Weights of a small self-supervised audio encoder (BEST-RQ): norm batchnorm.
Rows from block 2 of a small self-supervised audio encoder (BEST-RQ), named by matrix and row number. Each number is 500 + 25 x the weight over its row's rms, rounded and kept within 0 to 999. All counts start at 0. Numbers have three digits each.
After each channel's rows are labels from the 100 clips, of 14976, where the channel reaches its highest value: "strongest on" is what is common among them. Only what is clearly more common there than usual is listed. The data: simulated sounds of rotating machines with and without faults.
# conv: width-3 conv (model.blocks.2.conv.weight, 128x128x3, each kernel summed), inputs 0-127

conv.116:478525538501479498490503484504548537516546499500482471493445551452479485493489471486514497486524529480484503495498476490489502463521475508498471493527473527466478488449449473500496473478478459508508516470502498475495505471514503536497449488475478481497503555479476504473504482441465493511484490492519474534489470487475502506450481485505466500494473469520489500473490532479530477421488
strongest on: thin (high-pass); gearbox

conv.126:476544486510541508498508543476484482461465441496538493533522514540538511476517507555496509507492496536481513482511547521537449552516508532500533462506528506506517503529525516486495507473546500485527504531515487504539525527459518497497506541484516551477482498515515543497512502502476504510542485486506570493508507490479537508521496513476485481507505485487502556477470464505507491514518
strongest on: muffled (low-pass); speed: slow; compressor

conv.60:446494515474483474455547557480444498496489484498480453503511536500490500485479505512496515491493487539509512483501516491489440497501505473507511477523479513474495525481485494478508462497495488523510475542515473515537518465488514476467455476466526504472503505470491531477484512477478484494508496520523514487496445502486509484494506495439476477479453415527512510455479474535517497466520
strongest on: quiet level; compressor; speed: slow

conv.55:462458475454486464471504483512490493513494503493472488490487510476501519464446470497456494459489503507488450508515466499492474481496462452490443474486487478490469489467459490503465466500494445509467474482483506487507485450491485453463484443490481454468550486483483516485477480486492485478435499487516471494476510519467474479480501479470495502469514494472489490481498503474490516485496
strongest on: speed: slow; rattle; pump

conv.112:510534492487511505511429485500496488500463475516514493493480468522575501509494484524488485508471473460477503465512495516512492541509511507473464499471503481520504478477472498525467484466493484479504489495528516466499467507497532522550531487491527466475504472535527447489493475501496478491484482478460534515444531492485522513538473478520529510546540528537507487461534535513508454497466
strongest on: thin (high-pass); fan

conv.47:495473466487464523494491496518514490492497504505492478520501470510486490522492513497541507509489500519528479499472514501477550471473468470529528564456515498520502437493546506482523558524488450489457508456495499525478469499526464482521497509503463488503495490473500516519501497522474476513446498514482445473514495489477462494487539471502539527475511525469439465522498515528462474494502
strongest on: electric motor; speed: slow

conv.109:519520546536511509520516495489521503505555508502541520512505534492473511481524502502515502484522534519502526514516506521515508490510480506497502500530490532508496533510498489495503523506545515534494517511501485525499525530450459506483511536517482516554556528496474535561502541506476518536521538462495498523521504569495487535491514530472460533446478463485495527490454489488474505485555
strongest on: clipping; text has "clipped"; gearbox

conv.28:477531485500512546499526526518478502473514476509509490519538535514489512482479518530497497485516501563519524490501525469491458488495465508544541513500536519486515518542540467460514508508533519500509541506493475524486513483476481516495469500478459568525503505409461522494524512542453496526541508494510501503525470513460473506505500500497502510487482456510466525496499471500470515490529
strongest on: muffled (low-pass); electric motor

conv.52:489503509518489485544494460499482472528502481522512509456474536534496555450459503483452489503513496495475482536478506564530462509510536491499488496493507492506516465489502477485480466491473490511518501510527533496467500502458477507497503490492490475491586520471498528494504475482495491515516532498487470485484510596512477560508534505479479541478494466488502500507504508464506498493507
strongest on: thin (high-pass); gearbox; conveyor

conv.102:470498506448541532506501534533468485512513526509489544520529518479504530446495503500458495429517517496501460515506507507482486512504467505529487492494509522495480523529541464476475492486541554494492503513479485498455478487496459531486538481528494543539512483492458497451517519528495529477503477514476459479572494509492505496482513507516510510521505492469502504511520491479509563522490
strongest on: clipping; text has "clipped"; gearbox; imbalance

conv.16:502486471504475494524511532456463488453434482473491485510509473529520453544518505517514508559489466517520510484458457484487508493477532509505543522488482485524503532528470535512534490544501506495500491518546534506559511532513497484508464502487499482476480480530549517520492508511514471463507485504483556504490512440462528479516521480460535496483518493497508518510499486515506466499500
strongest on: speed: slow; turbine

conv.103:502473506492499497499510481541531545510499498491499530471493490456457505513516499480452457465501552501496501513500483519516516481501460517511468479518474538499469522487467508530509486468481517508535491489464484522472495496549506485460506462491521515527462524502497454491486461488536545487528507543484461476500495502533473471457531523546490464514478503524512477501496504451528545525447
strongest on: quiet level; compressor; muffled (low-pass)

conv.51:491494500525516516519499462511508524473543535493501541500505514450452470506532475486517467479488511504509458466499477441478525460502473534512482505487508498512491529511504500459528512487539518482503501467483503529456495491524485500511525514537469544569480497501485477505525531505508554489508450471467475501575496470485474483464502488530479522518504497478502494521514498457510540508515
strongest on: imbalance; gearbox

conv.122:493505499477538521468458514586536510548518488483480540529530496498478495483481507498457496480512526492499492501532501507493496499505458499478496507493540548489516455487549437509498515511533496525494535478460489528461462453507477519504517483508490524503482511475487490459528489505523496465475506515516471471507487460508451480493505495546526504531490523488483472538497502515496545520466
strongest on: gearbox

conv.77:515522497498514500495484537492487480500452432487515503526513478585566514484496537508485536531494459542492508513526563554532457548488513527474538486504534515499510467497536495530497525501505511505482515531515477503518523529453500473509520514481526490470481512488507487498480496519504472514493539495485530494478524474519518502518499509481532500485500549498484508508475490551474495512516
strongest on: speed: slow; compressor; rattle

conv.82:496484526513469460478526506476475534506494480468493468501485503481473502529517487483500512516508492484479518491499481495485498487484478505503497465539467523454482512487488505499515478516508506498513462490491488514527508493514494470419408481498485499480474520499495488491428476461495508481509492508532499517511433502528516498449480495484470443487440455498488487487454492487509486447507
strongest on: quiet level; compressor; muffled (low-pass)

conv.124:514509474499513474505455485525514479492470489486499502497471451533537513519464504491497484521472505486484502515496500515517535497491481514521482529478494489515496426463517482514503512494450448518476481484474480498500473489522535507517519491488504480482493500507532491499489476512565481485437500531482499483484502506523493493472528484550523493526525603515474447526516548501481488510468
strongest on: thin (high-pass); gearbox

conv.48:506506525468525486471496517539512513557520516494496508546529489511491479466490514428484528491528521492511515507523551496430495539527486513470497494516501540464487479499538441518454496553525505514488472513473477498481494447499513527493510521499516489475502540488471493490502515504483526491496524517536497498551491486523501481485487511513492482563496505507517508546496534518545538506492
strongest on: gearbox; quiet level

conv.18:513439493505456511534527509503485516474494544470494472476488502486457494584532533492519481511507526512542479522445436476483518458468529451544533535502480509488496513519451534488564511527488499521553493499498524526530502510532484490470481504509507483514507477513539491532504507510502502485517491527502444503486481514507493514502523487494531480484500479496494492502515491508478473505494
strongest on: electric motor

conv.25:474493497494492516486478538473477450515478473528475508551556497551524493457491502512515540523505464503550476470523532499472488530508552493509543501471522494531532497553544506510476520528532516463508528539528508471517479509468498505501519535545533521468472490500510494488511522498474493497505504513515522508492521496495527498536496490469525509495503528462515535542497480558512515529501
strongest on: speed: slow; turbine; electric motor

conv.108:511493489483473490520524479524536510482520536506490483489471459496491482566505487484533479534494522439509508497503449462484576501501489512515495550478467504503512487463445499476508495510449465486489489452504533499512463478549529531517492493490499458493488498499539474493496471472526483512465465514501486495504511487506498507489501452525506489520503496561538468490514529491507467479484
strongest on: gearbox; thin (high-pass)

conv.105:550477499554473527536523483500542504469499505475529465476456497498486505574520523520543491551489519533493493514467486495519519452468511486551533557485507518517487492494475530488555529499484490501510525472511502525507522536542500489487489514510480492543502506501547533570487505490488482528502527500485496511461516519501502527499521495497499507458500481491472478487514491521486462504511
strongest on: muffled (low-pass); electric motor

conv.78:473537506489552506486483464537529528488517453505530510492483518465492483459502480532471458488498532488480496500505509462509483508527495517488477485469529493505527509490492483478495510396524492498531522475502464470451489507507511525514512495445476529514487489501491495459517459486498504482514491491483502466475498475488490493511462485536502523531548499523509464466522522457506491500433
strongest on: muffled (low-pass); gearbox

conv.110:533526480521511495522475507476497481492467475468533507529495458548543472524477502517532526558484487517509499493492508491516520511465508506455546530514515488534503455488527476534482544490495466500464484494491509474540506525502535472525508542504486483477473508517517506530504515522514464470465515498484547514466534459525530473520504490499517506498503534533483505509480516557453443521516
strongest on: thin (high-pass); gearbox; rattle

conv.87:536538476503549499499474445503519505513484459518537538450443473502516509485487478505484491501456502491423467504527509528508511511492508520482480484489508470532480474478486511520484493418486481501499475488485450498479517520495546494526505481483501500481512497531484498473492437523538508526491504508480519503508526511500469478514482512519507538519536539488503481467490526481466502522459
strongest on: thin (high-pass); gearbox

conv.68:474488527477507531459535533552503537514502529488459507530522542495466482539492520493473509499527522502550475509487487477469495509518473493499523504522495545420495497510532473504517496551494494521525492496497517511502482462543490532480484486520505505493482517454483492484504547493511488457495522525524471476522467461513478498452512487535505465511475500538498502537505501540535551492509
strongest on: compressor; air leak

conv.10:483523516505481477467533515504518525510519471529480482464512539493507499444491516482455494452485516539485510527527554545502461494532500529472472449505487521465482508486456485534495448480505484510505512537492474480507502457482510493452478485459524501488511507500443500471481457468529512509503506516508512485496457491507500501472494538479469481505475478513510502491488516462518526453447
strongest on: compressor; quiet level; thin (high-pass)

conv.95:511474480532494522530523528482473516471457530492512500466498525490483479526535570531511490518484492552517499535486479525547523488471521489498534530536506499516528534528511542490539524524511527548504497513477491556520545540529495480513514491507520510518486510499535516548485518532529526468550531515503524501483501498509486508526554526495528475479501517487488506513499466486500501548525
strongest on: speed: slow; compressor

conv.34:519468508502476492526527538498497535488490546492499508486512499513517455561544524473532510526492510492509510504500454506497538490524517525513503501522450495475477523517465550505515482516485494494515472512512529503542509519541534494516497506538561457504468506523521489532497523485555538487526495536500495532499487487563557494467498515531497491526506532530512515547482517500542515517500
strongest on: gearbox; turbine

conv.56:491451478460507518489491524484485464497498517495470519522536485498490483475535524510479488487483459517553424513479476497485507517490497458534524511494512487496500507552525521484531501526536534510492500536488508511517496498524471488486491517563521508519481492512499504476490573541512531482515482522493505492553529495490524474512524514499539500483519498459501558564495471500513539532494
strongest on: electric motor; air leak

conv.97:476452513517450515527549540462459506485514521490483477532539514507491507504511517498530534517515499503545505496482496502486492515501530473520520542522485501489508518537491514499515508552534517510510521544544531508525513500484471489474506514511490478505512505506532534510483566494467498513524509516515495522496505518509538540504520504422514486469486472480512550523470462528515509502573
strongest on: speed: slow; compressor

conv.75:530478502548514496528513451489500500500515523506525539511503498490467526482541516484492481479503504521494481513530496533523506472474491533491496477527515501519471543535514529498513510520541537503492485497456500527476532497482434471475503512530516532555527493501468513512462555531507579493524516472503489503537496542546482477502533531507493501507505509458468518504474474501467527513526
strongest on: quiet level; electric motor

conv.89:509463489468487534513510505534478504475492522486456498510519474511495518548511532484498493518491494488542471525455484502514518502485526404540534544517501486505513520562499515479543489527506518499552484501522514528492488506544471509522503478527511480524499475506554497502506515526497502514524511551489462481499514514508502529516539478533529495459476498500464519550515463503501502537514
strongest on: electric motor

conv.76:542513445465522515511492499533502479479455495477492489497482461545536465567472531515517483526484485498515497511480476506535523486463519468506547530454527494525496461471516510497517522507472474494493483480500493544495507496547523478515496477477502500510489478504550495506495467517529494505495519542468484476465507499507488511529513468533553479510526555515454460510505510512477453514490
strongest on: gearbox; muffled (low-pass)

conv.65:498502465497546514519522494489472489488519534502505521497510505482484499483546481485497455469479488526507482501490504488515503481458478505518501484502541463539514520537512522485520500495557560509486477509448475538483543493511480477490521491516479543559475482479492516473490502560503557475521469501478469494555523491520450499512542510541491515483492491474472520507475464481490516518533
strongest on: electric motor; speed: medium

conv.91:536499428498504494520507480474460487490464521498518491481465450482523493565502513495518469527441476515501476514484481505543528495494499493500514510486501453554509498478489533509526498514478490518489495474491502546496497518529503456511514467493498485492499450521547504532469480530520528472488502519443515477499534512509477466519547479536526518493533552501482485505512493491463480524480
strongest on: electric motor; gearbox

conv.44:467488502503501484496521509508516530512512493467492460511490515502429462472504511499467494481489521524488494526500491478510489450490433514507518464532492528480495486492503502525500506495502490544495507500469467516486543469475486484438430497483450512516469521426477506489485495477487511464511501500511501495516472457502455473456503516514498460497434478502490517520471470498492514465497
strongest on: quiet level; compressor; muffled (low-pass)

conv.43:474489526543458481506526467451484534500533536473516478470498519474456473536545469501539533519512493497514503469506488494515517476499513497497486501543442511483452517502455521517508500501484543483516497497513510473526521534498523482467476535507495492469482502502507521535473505459486535515551482492549514546519489487531519488468511511474452459504474444533505504491484493513492498473511
strongest on: thin (high-pass); compressor

conv.5:502569513499572508505499530491501495472517443500530496471497508493526476507519514565481486502499517518477539470500535491554451512518521538509491477488515488512510521522481499475504471423495516485531519513503483482480491519509527536502484498468509520514490501526503504482508480499498494463527469482482571489462517495478490510523452496519475504507499494536534513450520501474507475478463
strongest on: muffled (low-pass); reverberation; text has "room"; text has "reverberant"